From a checkpoint of a small audio captioner.
Training: muon at rate 0.016, 5300 steps.
Data: trained on synthesised imitations of 52 everyday sounds, one a clip, 39062 training examples, 26.1 epochs.
Rows from block 4 of the text decoder, named by matrix and row number. Rows with one number belong to one attention dimension. Each number is 128 + 32 x the weight over its row's rms, rounded and kept within 0 to 255. All counts start at 0. Numbers have three digits each. After the name is the row's rms in percent of the matrix's.
# q: attention query (decoder.blocks.4.attn.q.weight, 256x256), inputs 172-255
# k: attention key (decoder.blocks.4.attn.k.weight, 256x256), inputs 172-255
q.70 100:147102142099176129122129107095156151135137132113160095134175120120152166154137156102109144166115128092082173106130139172126151120134111105115108131173165164124096123143138120092088245140069071089132115134112138035149119138179140169143122111150126137167
q.71 098:094145150186089096158176136101108162116120100129088092114196145048151109131125141204200062151127136149175189075095106165141109122069140101144050209166137140109129137128129172104085129107094165145127133114112099150139134086119149150096121121114114186086
q.72 093:052065127196135162103127130141168113102078160121123106051095133096132100137169117069196141137090180136131113103140142147090139159086120098123142129132097082162120061170147170165112148135157126098143151119110191151173086139134162133086125138163109074151
q.73 097:061165162137172132138153131136156178152123084087183063068166134097160152152113124128114109139123087133092116111085127117146095114119111109159141134193100148132049115166169103118192100170103146121138090050134099144123141127105090135117106167106107155118
q.74 095:158120177146136123095109135144156167105181147172143072133128170114125119189122195141158085127160126060157137146126061168172137167086163140056143104111116131117130136152150120123093124179132196085135177178109180105216078162101139093174100152112071160145
q.75 099:154144127110140125143109101140134104103149109144153134153130183150103132113094150088119082156142125180135123140090097181085182075121186125109123107127118054197156169148132166147081246089140132131104150120123115143175169151111182091124096132159101137107
q.76 095:122132177156091193070168136135086153117125165117124166041159094081133092183155141115161119140123121082128096146117098099126155143180088079146173147184105125103121162153116147119132102145122136150112094090094125135202122094191152133107170096108154099122
q.77 092:131126129177122091105094095096147150130167139148157066158187149157120135124091104116146156130093097166117094080102109106073128091153124151087094142126161149103155175098109122102139165163121193108117116208128129124087085179088117125117166068174125124106
q.78 103:102099071147128102102153095134165152064123133072144132120109122135113118185101143097142146066120146178088101124107146198101160122170154084128129083140137123161148151101108153155095064136143126150130136161110136061127122105169113160094183135073138105071
q.79 098:145124136101102154116089100142097167112111097154177117124186127137118156118127133132102141142120154054118143182116129126118085168115096150095140143138143154088125103113082119082064158095091068101109106154165124171143124157131164116135176096121099123119
q.80 101:104084153052136130171167166133130161084168148122138164083137126082140104101121171094112107164136144105115100077085143114077108118134184130130137120155097069181100147111126083146105117057170058155106136116177074159062177060132138160113113106123177056079
q.81 100:133134123117112062145100159139085168211143110143153120083087112144080096153177150151101183106080142084128123190136154113108168168146084208163182094135108086140129083138167179127115102115172117134131138097143068161095107109101083098195036099159124106135
q.82 098:083138127155117142164103042110125094136157115142164183166058108154116139132094107159099156155120178136113085194117139163137107126140091159145091142158151112118115172148101168083113187115106119115136055169143160078160133180138146100097176142159140119066
q.83 113:130156082084072066068135129181130170138164148107173126134161145122112133078190162195130146107074131140133134140148183068161086165095137140172137137172167141090092133199174135164042161119087114123083075088101180135110075161096112094185119148136107127106
q.84 105:113084116116119189132103184177146067114109131100125168090132113161133096138138094107081154121140114136130036160149162084123115136120039115180202059096128195139121123157173198134090163151110181123100135126144092144135145158110114147153193140181116106118
q.85 106:094121112164105093116123112133158196094198154070161118125147121082133094102106152141132139117137126145140120162151151067094124164111150129167130153159124127188079168124096162102111151218052179053157168075141137120177151098103154171105084065176160187120
q.86 094:189112076151176092175192138114145185118148143119113105161129138127107114178129079128123168057135169219144075143120102172065124131156108129112118127179205146062101169177142184148132128156135166173091111108086073175115059182097088044116153137119135112104
q.87 111:111187109146111134104111133183135067122067122092163148094092091189150107092139181119162107108071028107121103087104133116162127086097172143177164158130147123200129158136157142152175092208136121175131133125124076129133124082141137167075166129062145172151
q.88 095:163112094108140105152119156160086145139139133080158120179125077140114093112114151122178117088088114080093116160151117087103159105102100171128120117138155138187100149139164169093182041175130110082107144080112150120138065103110107137127167116089101186121
q.89 096:123180073144158147132171194138146148111147097125147067121084128119107124144136180127099142110113126127101074114117184114097122113124137097091144083152135120086167134136170116127158116100170084150111167090139056137141121135134131027082136044111096122110
q.90 093:115130136124107127054123122093154123114161169136163174110089087109092123084177082157110155124113174156119134135140143161140089131071102151123061149157109153162117134106124120165127134155139109200110125092118119114096117105117116194080117084115139145086
q.91 101:110093116190103202123148167160158157123161087144154122212129146132137080115088062122139143115119136158087187108171100086135114105106155108108118162138048178115124105148060140116072105151083134112111219142085170191047161101109137099144085189103145165134
q.92 091:127111132151145138162174097134131092111162154071142085214130119120144110094130126097100085074101111098112131105147147093082164111099133079124124078166128133149094095134121149112120121120149158120101131116111083145164085134068160125098178132124166145183
q.93 090:110103127115098146099150199176112065135185082109158131072162129109143186112165096125074165112147139182145121074147118135123113123121102086117209130101122092125100123120109125130095077109129149157065134143135134112109169122112067123180122136151125146100
q.94 091:162122104118117138147134094150141143078145155101100081164185143071164162104123190159159164139082130119136059168079202208150083175099146164138160147193095107162124157079131186081072096094125076109091141124178077091116118205142163088110167106130143137098
q.95 098:115150139197135159129114125124135130149181124120123169130123073181120061086122139107072173144123094121122134078151131128112145087142088142086122118088095128155086093108076102153163138121123126083104067142166188220115100107101155086075125134103164128140
q.96 096:128112073110115146152093151137156137151129103112196128156095071097128126055156125139141083142088153167119137130163123096113098136093142171111122156163101153107151044151055105157139174058123066149114163077100156133130121126121084183188103153105143192154
q.97 099:128152167158150162191096118062103101140126124112092169107137113095150148145172078121184144143088131085117161131143090147115084152121177124163154125174115094159095073177150107093121069150091161153123147121112145134107159152168125085123146181209148138153
q.98 087:101128120092147161152098089144120138160123120069095133113078112081078080076136152146144062194124105079107110128176148116083126086157139109118107142159156111124129121115125192106115133153122112111187139158092119157177099121120119142103091149137120111139
q.99 098:132153111140126092145128145126183075078131084156135166128144165148137136071094085107089151188088048121154123161128205107127137098103124196181154146117146139153124003132066143089091119110117130190082132141159142163194128135133123082129174074137148167102
q.100 097:107096180154132093105087165134140135132113138125214083164197110103145115128159066105145161114122144136113114152124113054197187135120071117137135158149074150165161142152116094116138113071133184156161099102126112105096133094151087125143104056127124126146
q.101 094:067076110121181136040142099185080122102205105129109166126139084099166116163080156181087124109128094079136194117067163149162103135108140116147077142144150096181128152173130165147107129122167102124111176103118198111168120097089153130126158100098151133168
q.102 101:117080135167140162071137120163104133101109173094101114097141126088103128098165140101132154161139083104123153109068106160131173123165102172181192133127178196138077142087091160134102142151134090151195115122114103150119118112111161132160157122147120148098
q.103 104:158135081129078170083096068141094134111143059158132085158130233166075157110103102121087102118140164127169086109121160119097160095121130187094146145134199167099099098134060098110157131170159152093139122156141068132084109122156134127195106131090137105103
q.104 095:092101118201134155193110079100117147176119143160131094116102165112123163132111158134122160104193154127103110116112195147147131160157111128173148118161108129137075097158138091147092152101116117115150106060130150155096114105126185184208116177156120118131
q.105 100:148148098144117102137086120101084141138154083159129142187117088143163119161127148138158138137164059130180150179104143157161081117102073128150134160121078099162123107142181130085086143161162111137057105097154126097157138160195127119197122206139086110085
q.106 094:080156159135171111158125121087137136138144162208118104069030138095190137129146098091200077172146158127086100129100103094180067130141131123147088093112160136096117129129156092137092157155164081150126131054133139115094175121119117146085073120145142106143
q.107 090:088125136108124158147106126117088097159102059126080123122161128159120189115163088155040118197115148047139141070102101138127153135149080179109129132129148101163135144110117141144128153144167133103211160136158135171157196064156149062096163138093105082109
q.108 099:137124157135135106205175131115140145159177175050105131130149116141080150116130132069186131190086170125137129111091146096143120089123103147087139069149174164132124111136132120088145109099109124162097124183115099162133110146103154149099108105178132064120
q.109 102:080138124095120124166187142152093138167123080140167119179090068126200101118131156082155175119144131146087185109097128108120163128060114100145058091128126125156112114097093145156138110153068126121177159083149151168131180150086137145138151055130126142128
q.110 100:118129121127081114149147115163130171156135126113096105155118147145160177119092075119149129076077167142103145123161118153099120145197164183112109124112103122184056171225120169155147109101147164211174114137122135092169110134121173127101090128108114069077
q.111 101:126135124114144149109094129069127124114092115049171178125081115171139064166137100103164135109172147146094159159067078189127161087103128112130184086138163101161092133131150117061134127106083143136181119159176079062144101155170138070211160188127088092122
q.112 102:115125112134087082108131152134103132150150113134162101114074166114122120178090171150118119109156131120095164114106169104120131108132149086137093139117136129104088092173112113153083113085177084118115073111088093194165149171167099109112144102160112112163
q.113 097:205074146090114110094090122141105208113107129174123091116105144150126153114110092119114187169119131089153105105134101127059182111090134086074092146110161146107113172142099149122143170076081154196189137207078099185090143149116156086134120154113112111091
q.114 096:103129133061186138105117133185110192091120173119065072126190158196114059150127170143151157161144211149151137056138121083113137148114143074150138132133119101148128145107102162110067167099134088118151063152194132179048127105147028076155117111165135110139
q.115 094:193159105105092133198093073117198085135095119146190165151102129124126127115084095120161180159138192103103081106093114150184161142136073070160142104107104102162116133121140187105066137087079139088156108104106148089167174151106206151118091116149070107116
q.116 095:169110114168198150140092156164135198128142097147151138130059087131093149123071151077116100144135162138207080113152151129078143174106110165116157115133152135108153147071096099156151123107125091128106135125071151179054094146084145131058113186132090114179
q.117 102:122118098149150157138049057115123063098106138165113119162100117086171140130134152181160135159104109061213117135131093160130098202155070127208135185195144137159125126106153141113122077109163116151172100121163134163076181092192075165133117146179170132145
q.118 097:082142185117138153095087118139205079096111051177110100095160111107147131111134117162117193110093074168107104156076183106150135170134184161152102129138161106127136141105146101102108126160095117162209174138186179079135097214128141126139137109118171094142
q.119 101:120099143125091132129093136151123149155132144117122063093188111113135106113165196153149124131112108082093066140189117157158111090095217138096175173134156098113077125178130167158124103100136104137095158141111165186152100075122079103135194129114125147100
q.120 103:186100191089149119102103091154122155144101165162154097081105219108111090107148140130111107157167149130185151110158106098131149098107145125142220153116107140153086087204120186094142106136113077142167150123097034157094086138188104067083148135113123161091
q.121 110:114101177105114072135167080110141119050119162167133140147078137184122080119070112088151171123075079134169194105144151173164121127103106143122129104147160131111119110197141118142156081106121147125222168071125092131120125155154098064190169133146152091118
q.122 093:104142116145171162133159113073137102162132089074166152139101107088088113122165117103126138104219147089089157166089144164090114121113095151133177102131081142137099115118133076141085156112197143131078072098142131131167076116101203153157164145091148157153
q.123 098:111136119139090099170089164114154113095121184125116152097200122110171125112198160091142075092099161167111088140139143082145135159102120142078177140135161171154141045131100109099103118085124086134101122131204129183157097119178104131122102161112115107164
q.124 103:137147163174111091172177110083130097104135122204161170160084150162074097209137051126111200109098079118147097098145066137095181152128140164091120156131122145113102055201170128096111168134183151122118133122086069104153147159091111119113095111124154144124
q.125 093:091066118094081149161150074164099123161131136170117057167125161161108118155090122143054128125145095159141117120078126163172116129110083081110150141120123145142152117153137120156106171121115168113170096151119077104130101116147147128189107152117137149177
q.126 102:101091149066094196128154150147113138128079156150123211079142197134128088166111156116169147083113155191136128190108138122137141081160172089152115126064123131153112156130111111126122106118108055114176096130134116135111141131165147105152089059138138089091
q.127 085:116062123147090140125130095147165113179144152152174104094083159135076108076077142104115095077159139095174105136126117078148138068108127108150152142140173129120126080094127099150176177130174102125186125127142100126150126134122184111098126140159170119145
q.128 105:095119134129085084129127139111131107149132064068109094121194124155098060135098121099125103078137139139175143157162057190129109143146130139195075056166145162161186109100189094100152173101175104152087110132131198131120088164116099128078104121139131131140
q.129 105:052139173112147179144116099088110123118114161107102126130122061110058119152099123117144080098102182124155138137121151102100179180166130125134146155185144130086097092124150126056106116129133145139124115087152142123155109095109124115057101123162131172145
q.130 099:088156111146133123093109137106149130133152089134113091132101121118153137163145088103138113120127175113131121155066128101098181143134149070150180162094106143108121098147114110148149144172106197163125192145141142093078070120108133119139179172096089131162
q.131 097:165113156043164106092095110118047107139110142165120076187154106135090118138097105131203133123137123146061144074133136130128135151107166147155153110130147145103186121130108166143139155120088116091121172182125090169069058107131143099086139106099174193131
q.132 099:142123057116129136200138131162146111132061100207125119130154077177108155118135143165133133137136137148187086107193150209112123057121129090139163114095149161127157117067101138128131099100090108100127121149118073169158092097146097150107104077115142091132
q.133 102:081108121155090170123092069185114150134164109123153163131150115108103135145096128101142139147114126119201169122175121148121161151102131157064178103125151151147142144189110129192149102063115143108166139142105124100094127090143144080150113069127163100088
q.134 094:174135196143153105173145115172165102129105079130104174148106147184113134089186107155111107126121104106117119109180110086107101187203105115064162110080134191102193161116125119127130101101126127156088140121135130105183154112135123150134158111144155124139
q.135 105:140095145120153149111131122109152137126126085090135166082106070119137120165117158145112149157154068125076096109110099077125188128121181093135133161109163094076110195178122136162143148119172072133171133154189153154149134087079080147118128139076125130108
q.136 089:101113113110121100149112178119120093132159180126144142138130129121125163131115119129076125141087116115115186134128097086189094122104138149152091149118122098145125119133123147128175055099093147162137204163141179086103131078178150125122112088129100120164
q.137 100:144131156073154099110140037095185166156146164119163089146201136142137178110087085114125157127105163112149156110071116133152183102103119159109099100104159085115140138101117197118176164098114132141123133119140141063087172132150092095077136098109143131106
q.138 103:124166141151079108080114119138094086099150109136168106070063138122138152109180181137129125061078128157157110116135130143072144148126119146145156138134115084057131145152118139088106060086102180083138136223118149179113122108125106113111089136109098132128
q.139 094:125101113099150100194174161146150158124148167122117120086149156133142120220143164169109148165109126101118086147183114124160077111169122077089118121135125112115120154128157110111131079142138120134155141124062153123187157145130140131140107079097070137089
q.140 097:110118151180166119116097114073099197122136176093100126100124130156124102168149137158112085097153136109151169120109151146113152107111108101138052147144100117161108102102067113132157124132128099177136138139101119066109116070099054116117156168166164071092
q.141 101:178129097076076061125096115166099110120141064197114076160137170104084162150071143130131111116139068131198169114100171146186144120097135182119105143137094142148165107177153148135072083121132129168096173092149154175105132157118115108136083143114112118204
q.142 103:102164171152167136121139109122171153119128102087154118128123108071144145151199121141163118131176130121123141146145116157145060154179089135152129117090070146119114153133136136116114110171083138114142143104093163126087131090128082186109046136120135153148
q.143 096:082082118150152091051160065118133142148178155111149128105106145096131134133157071083134111129132149096138093135064179133124128110085142136141128130144108088150134161176187140146095133084137140217088102125104123095089114172148088096140147133150137154130
q.144 104:129141131146147158080053140155125071159191139155137170137068135098128137114175147133103135095080099180133087112047076159077107097130128151138154124114160136137197118161115136133148109137156055100132208126160045171079163121119152074131178168134177149127
q.145 097:129132122134116166153114157059096118139122156165107104070109152161122173145097124139144108075091145099202110121165111154077171109148149121141086185124085135123118073065130195117067116117072190095143087122073071121147142058124123083185166103190137096151
q.146 099:112093160148128082159119118175093124165175199138103216092102185156178034164106179135110119157098120110118114095150148123120109103169134114122126125143183108112165122162151135129040167111099117161144111042080146157131154085146138114129155104193145214115
k.70 099:111106144127071146162159160153159145083139126076151096083131141132120071124084099135122112091056135099153113182133135062151188083109098170123119083145130175157127084126184135114172146146174109101178123102182064129084116136167139083128080133151090185112
k.71 097:103165112166165126095143095137104126105128158185083086071078048132090169094135138170101160123134100136119118113105158082112125175191135132122201082082130125155159073146090122134161129138109123059113140117128138122136156088161154105116118134131111119165
k.72 097:114131153060125153150154110157135131089182146176128096151092097116109114155126157148192127152150088132122186172130102161133159091114142109117108182156096106147213113144148138144077082100163148109183133133160136083103160090082124127128198068147129154100
k.73 097:150179097175136126100183105105120122110171161157196134171060082115139145153172130131067134142185072094140119100121114177159122126117103118134079154110121208157117092174100169124151092127119075129068149137157110137106119167118152140164112046112131120121
k.74 101:181105147088070164087210158085149165175118181125061162176089142165118152083115165188105140089138131157150109097123128106185139119164181064146133138095156167164142151150173095097118162143137110106101185093135099121122119111057166137081061140181100182112
k.75 105:109081058125176070103098153099126173145170101076140113134115097131121137146127123179090100084143101139102118162179115146154140108198141179127142105107085101127125195118119133116146171085144124135091087138129126164130177099157095127129180048129051175137
k.76 101:151114068108136126153174095119138135185106164185099174117146081127132143090105141083102130129125134120127097115120146136185115146183202043171094098142122117164155100127133104152150102127135149136200113104133084084156111075122127111156062131100159112161
k.77 092:131060107159146111085133112111159121144150149157100054080130122076088090171080110077118131062083180162106159200098087178067137114114116184111179064178083079142142126152109144114150113123165170141126145117114132120140139156220142179137112073076123066086
k.78 098:096167176099127104124142173142102168111104186100107117109125072150114093134137070074144078143142106119126145127196107158115148123162126104142171134118070097064119121121114068207127134106078118191149144210139111190165090093204154087134117115140151174111
k.79 101:126075093151074103144149170148163161093131131150128124141091111153099075038148102114149172099112123125127172169119176145105123130119066190165122055132080149133085065111073124074122168092147166114171117109195136144084137133141080117136155151173071133160
k.80 098:099102127133105056141212105137091167129168092135164150115091118176177100141119095115134101109144058174161158105127099151112122162106167128150091157124163102102119119160148126181111146097060155073154118166090118053088151075106069127138128102176145204064
k.81 097:154166147085068134161090144054161107079145103150192179151149182183206130144140110079126160140139136148146098069147177140137154088137123142116086162109127072105127168118134111154100167147069033184125096167130163120105175101078067145169139133176127147103
k.82 091:122185124128125147082130159112156059110100137111106141079132142091170111117138068151132156156037167113135111078167142109086175140144133165101183098187147100101049114200088154082144209096121149125089118158190105160195082115129171122105137125133149055113
k.83 107:172115072084075100049178170151161162106165102167071119117122113110143111092177121143099200096127180120151080104141147127118140111154126094102077076127097121126135151102108202120069109170144129128156101131131152143168065168153016133152109128140127090151
k.84 105:116167097092136162172147119147167089119068161113137120126170166124149157111209110134115125160153134133122125149077091129075185132112153152180078082164155163117135097106187092089116142123112217127164144160139093075100148122105099135097137143141117154093
k.85 106:122152119108119110085103122136137152113191125162134074135173062142166144140136165121092151107103074117140169084188169176132223117127215102109089103126120126212180120103080128125132121097085123110084131122165129136111155122071079155159138134122092161138
k.86 096:085171109175125090114164086136176193159109116103112119129166157129126160164129106148087075081102106136085102092110119159123089131148168098055161171162117106135158144111102131133103140174155168163053160140119140078155057115165133125118139125145147203151
k.87 114:139146139101150150110106122129072182070077079157155131119170105095139108151141133152189138103114103110166146114108142191098117127133145146210132133112102155153134157164081106199201102110090120168145142175162085079158114140163100122147098130122126133139
k.88 097:156221178102089168143142159157128079089127130175124143162138068071117118125144071132143078177150137140107143109138133107146105099128150171090114151086056166113137177156131075122097140140099091125174142117121147081171091126098075079095138106146131169076
k.89 093:146195122134144084169181107159162123137095185151135120115131171120155157102098138125139124112086191088146137120116170069155153158094127190199085134113148121095117098122110075148189172095108160116105159125117078057093134112123049064136084124164112125132
k.90 096:099154104131145107139121125139076067127125089184103117125143100100174104131162122129118123158132126054124138114118145153151096108128101073138126084085154128085117128125119146113042085128136068166187153094163121143144094102068190083133098138124107116148
k.91 105:132095170113101123124113093138125140102110171157167178174084123146112167120118119134121182076107151132145133125108114079121075090134125105073096137172159149174155121084125120142094075207186135081087190134097118129148131146122147103035124153148168186083
k.92 096:189163154086125131099119187125082147092120219098080186083093148052160140042136100196134166128141110083097150108146134155158050141124145130141183135135137135091150124105140194152107125135169115103129146146118143113152151104093162140110152065174107167111
k.93 091:098118153167064103212112082119117164150189136098129108138139125070175145134139106084134115149119140130159086101075177131138204165125092121124094154135178163089156118091231116127103096164136091129151177115102124187151103158136113144123168119146147165144
k.94 100:100157105087082120057107112179161157085087127100083097158112125044149108153157125068139174196100068097112139125082139177110032151116110187057102116181172108110106123198119163106162136091116101174118116136205146103196146148087066108104108114176107148110
k.95 100:179170119141080159151099102118102124132174161196103148141067105153160140129133139093102096112118096181119129137101060148109097108111128126051085105137152171164162088110111127090167022084154104137084120168067096115080138156155142172123131120102134187111
k.96 090:127100159116086148136092131160120152179139157139131169131153074122135102117181203205147214091148150077182180079097117162079163119142056136116113101126142131153064113118106136133097199153099145123196109146085131088091122187082140130098113146136122122124
k.97 105:108194159124114124076165144086077108144087132136140138180158083145129095131131113142095162078174159083101095183167140148110107189116152148134149134132144139179147161197164139145158097113141124161100101130162082112145109179131138118155113026114115138086
k.98 089:132107147141180136089081122112122113105141167147101106166128186110112162104076082077085150109161135148090146180189126084126151143122104127110097108142123148112163156152109097131118142087128099074118137083154171098098176154124154136138160081094097128154
k.99 100:154155173135186103129135079142095100164069171170180125114178154147094157158107091187126083154159113154120059099198114126123129132069111138115119088195127075123113182100089040160088154141190118126124122080061109209189102164105131139091129115104105147101
k.100 099:125144100143084167112123101171150124149154129129106058114134042113051191133116111130082164187137094104115085132111151148149099141150191134084157145073148064132096122130067124131123121155085130151149092119190137102141128084161150146137132157170130155172
k.101 091:130172057169080124133080145097089121135123084109153117196119114210115176133094131167118084134084081127159088084061067119182118127140153128141097135154170102099133083097090157082096145129167067146159099071170147110104094202182121170131099100132158138140
k.102 097:139110113112115111156106129114183151146095106138077147106131112095132139166165097134139090148099125095115127156150176169103103065137130161114131140143133154145114186124093121134135102119102152115121086126136163102107136153112075155123152108130174114198
k.103 103:119092112137108123182109042135107111116179081154146143086114076129089156078168078123093081178159147128137106161121104133165166171150166140109117108094156131075125129128091068195110084120116164084125121196072135126213163160147152114093076189122163076092
k.104 101:138088131106110095165135103148091147112101130119141125174097115216179130160143198120097136119144166111099102114143134129075082144155098176085171098122124140096136091141123211150115120146127129130100106144111084144094099125163130097130104152156144108156
k.105 096:109115163145122071167130091159102080135089142146148117110169146128179142171150154105155089094119112098175112064058210110140098158162199117109131120132161169110111117134131189165154147101185121111131111191136094167158104151123134154119118122108136105126
k.106 099:135186184191098113095172158118147117124102104133127113068146187161133175146109167068154116149072165094107133119090141124111152099148173130145114144235126173157151131155126171082125125118119124071132138119084147158110144123139160108155178132166168037107
k.107 093:129070122172144061131144118141130105113123041142063098166167191173193108159106141133189137120118147183054086124081159132128109112167154149150133094136105165098179137156145165124121103104145109077129177131092182115146153138122117146143163149128120108081
k.108 104:125180132091165196169162146173173143169121169119127136128159128127209166108133127103175094056178146098158125169094161101132087103108103151100107176127079177132142167159113102163098091067165132145123147158100120087154082111152173068101134148161117177117
k.109 104:128110133173106086086135132146122080077175107178096139127116132121071145145128132132186182236087100126133142128128131095137121122059120101126185101108101096140143106151073134139165090123140133169110200128149119169129080123141097180195143140115109173178
k.110 106:126104100139080143100116097212171134152140130070148068181114166139106156146121101156110100131102122069175148055124117143078137103149111147055101183101112153092130142176110159145124066163109103111090197105122148115170108149135150109143138145126105154168
k.111 103:164141114074111159114072117167196131119112092096152125171123111090071152108128104148093115068109120162167104059060160137182110153128209200112127115160133078155071136176134057105178115132137113056105128197211155122155172129164130128091123076162143165159
k.112 107:119163092227045164137135084131088125143114144182127099106090102128068223165116108152123097189111053146096103112068138128149111097129134098136184165066152144136088084147103106156119064116109174082135110115129120127201080153127110148115118100160048161192
k.113 093:108141052122128087103137135092111113117077096121156092134093126146072121159091077094110152145087098174135123108122129180160201112135119186179156149125107122189107149134160125160146135125074139100077178139143107110096124165139158194128109181099174123168
k.114 091:095117124095153134174152135147105100072136064116121109105148102142108128113129089128115154102119100144104111160108130112137163111122149134128076174117141081167130141124153143142165154069123139043167048113135091123119133126063154096191146121162178148164
k.115 098:166126096120121065113139107145114091122136147112106138141143143204116128093151075067123127122156102147116152073099134059099114172109150107143137133133099106095123120172119126131146096095140123172109140145151116147091080150116130128228134127158103041218
k.116 096:127141097134127126169168161148187122104100163172153100166198152116126159121113107109161111110118116126180148137082147145187176093128152145182176123048099143147183067110125148120183121082111091130092112119137165144136128185134158111095086143109146104155
k.117 098:123151159193166073130125151217153145121031060098134132161156097100154108145181145066167165198156115130121162141066150127130153141160116133149173081152177112120132140114092146122123138167097148157067079139125140129121122141185041132124090138087163070128
k.118 095:153120110112105206086096119148087181140120160122139105127120152189173096145093157095110087126131121134103092114091127119109088085035120122095082177187154036100140135120127093159082156161140141124131084141129138140147193080151091124100157157197164149159
k.119 102:111187156112063169158113135132145095128116140144147195148165089150114089148126063183104189089102130127045133145154105180122110118127087138099087100147096105174045084098119123086047122111123127138185049085065105155141171142096142116096095138137159165081
k.120 103:147114118110129161182082124113107150156093132105204106109149078111146173135080120144150128079098116086148133150178068138144180110114125161117141154171124102156147157155132133107083150093099136134050118123077105169133111118107155142110075064070120098118
k.121 102:127157071160159154137133112131174155070133083115100145116134076129100171131121167116117126130109088117095122157152156189137113133111170131134130174133150109158115150175095089095106122112095124133058101089100147110126166148182118142097171163140166142153
k.122 092:175165124116143152126162167145176137135080170126148110134086108131156130098127176118112137089087154168165082160192146105095106167131113125119160062200105146100155126129134070173120134072158117162119105142149132114146117127077148124138137112121098137120
k.123 102:156134122217122142131126101114084146151117099140145115068160142144138097213118206108135123118151137107111109138137137125157140140112102085153090109119117131156093153089108152122102113105132153153143061122158128148152138109139172086114112148114110131162
k.124 098:115142151181146110174152139130102085146120193097142098091153155120124150160191128127095120137103134150178133167101146100065141172169144134161172156129127109132139153147102104157103099146101154167119156096042192134176194154133090077110127171093153130099
k.125 095:112036124127173119122115079187078167135152141103123118102089068181129117151142108171118098156140135126146134144112126139064099150154082104107086116047142169124087143151121103122129094140145119116125144129133162131140116147150101130110124120023113170148
k.126 103:117093155141142109156137121064107105129169089168104153092154081097115097132132130193149084121188061097120120177111113126077157170152103152084119121086165106123140111152143128162093115152113138103137116113087097182174100083186208137150135038137139142139
k.127 091:143095150116176199141174131069140148137111129064121126107150128131135158155144140089117105080153147119123139112197144204117112137132126139090083115097106109113153111120089047098089146116098151170164119120113135154102121060153118085081094108056143066153
k.128 104:070105165121118153073168195084119154096114082091127149117121107208144122127133144113189139131137125148116189115118130084123157121185125121136130118135102123139130110093119164089138119101104181125116116056147095161132076126132117146064100137171106106103
k.129 104:139058088114120109136134129134135122134133171116164171212132123159091103109089108168140157090130075101127177127132131160146176153130106109133152137175146161153126110146112158165133108157118076060123124149190100068179127166097192141099136156112107116143
k.130 097:147137083089125141099133110098169103104148164124158149106135140156077128099138111117166147100105061123065154162073123160138140107165120128171128185200066163079112162141171114114126098113079119121188076142133173051082177184150092147143130136118129135107
k.131 093:122136127182105156187162131096147147079180159126108098065111098102129172125134145128113083081118106202159096093159105139146085119125176152190096088108193136133142120170153089121116106103113090038130168143093155115111118098112149136142193133088197144122
k.132 102:123089114151070140148058100132123087124170174140141081138085078074162104122136157133161178172119105133156082104128114119129162114119086129158116122056169118106076085092175157152163108163112180141151126086180089137110119201144147117113108150105178094174
k.133 103:098133167118094203101103151121137110101184077112166143052071112136132165105128153078165122163094099158125122137145072190111079165134137146132148109176127104100111157149131132126114122126117100165131131147194087083084132180074137171181152150153101048146
k.134 098:207121110150131137096133131107153169140102103114144097160112151181123099104125122147153123154191153166107113060135122178104072184172157170042160132148146114127181182138131114153113148163109118187089114132116089134174097110109136164136116149151095093051
k.135 106:090103069130137158110095123143190109103114115154169112154159088133117125105108118069160092102132096096050117102161085100145106149080154075149183129121124163125096133114165124137095155095157107083125067196160127128152110115128029095167136132091065137166
k.136 092:145112134184109101138154163131089093126109095126103172152136159081161174151129154169156098140129127140166194141177142125142084101131161139133144127156116059172076079130181089160113101145139129147151148160154036081155098156099104133104102077098116111152
k.137 101:198092090132080079141158192142143099093156129145163084170085133150110158116124126159113101088120160141126118125154171101091113159108095138136183082131179167090104208150121130139126106093137092128147182122122129124122129150162157058054094152156071140121
k.138 099:129118142141162187134099157148153149080128167180106140127163105126151094104162120075126140117185127096168170102112145111142174114178114072111101089157126138069117144081183157128108112144163080076159077130128160143106093117148082117079139172169163125102
k.139 092:122121146114218136156083118138099096149129141155157150088219161142120111127121126077140175136119140103107075134119103156088162075127100176177176116126137106119123084049089113101089132149171146128128097084075144166084133191120093119035126101090135115130
k.140 094:143138100185241157155095132035108161120146139125092103124098120169178152060101125143178134100179134092101137162172134126087145171107096120147138150119091144089115143126160136092134135156164132172084105143172117164102147111120149152199171111109126091116
k.141 099:119138091145166077097104108160189143130194124163088166179104188142111106132115075145165124108180138182184184105075183136154141162151127122084155171139152130108081153125099092071088120107126102127139179106110166164083106114186154098120142097126124151121
k.142 108:108064128123073146143091126138130143204152143126168121148153158163067097084109109163115126140150109116190092086123100118122113156099103147117127105135157102135135124139088166138162142129158091101161106170117112127137112129162111127119076149213157153162
k.143 096:058131137169155097071140122123121131096074203189127154126104140107135165142143116177161112117170204171143126126089113123181188142144098102163159090142178114112109117128091067088129116082148093092108168147109194097045117132134166114130172176111102152155
k.144 100:126155084124135112146119176082118127120093181116138092205106144048153157156183132126235078061124139170182123110122129130155150117152124105103094148137123160112144101126159134096156104094164081136145079144125142135097089127144121160147197133088142108173
k.145 099:189116112112127102146134128148166155108139183193112130112091120110159123114112135098163104155129093133038110114086136107095072125120123135079126113088103169143167099142139186120159129182172104178111099173156118080115119143117085065137119193167141122147
k.146 096:141115190141129155131105137148098122164144157082165156068110114152127121151173107107137108114130152121163109152171062200100173166126130138103111101181148153109118153156047090111064136145127138121070111124107047179135129037152160158100152114174148124123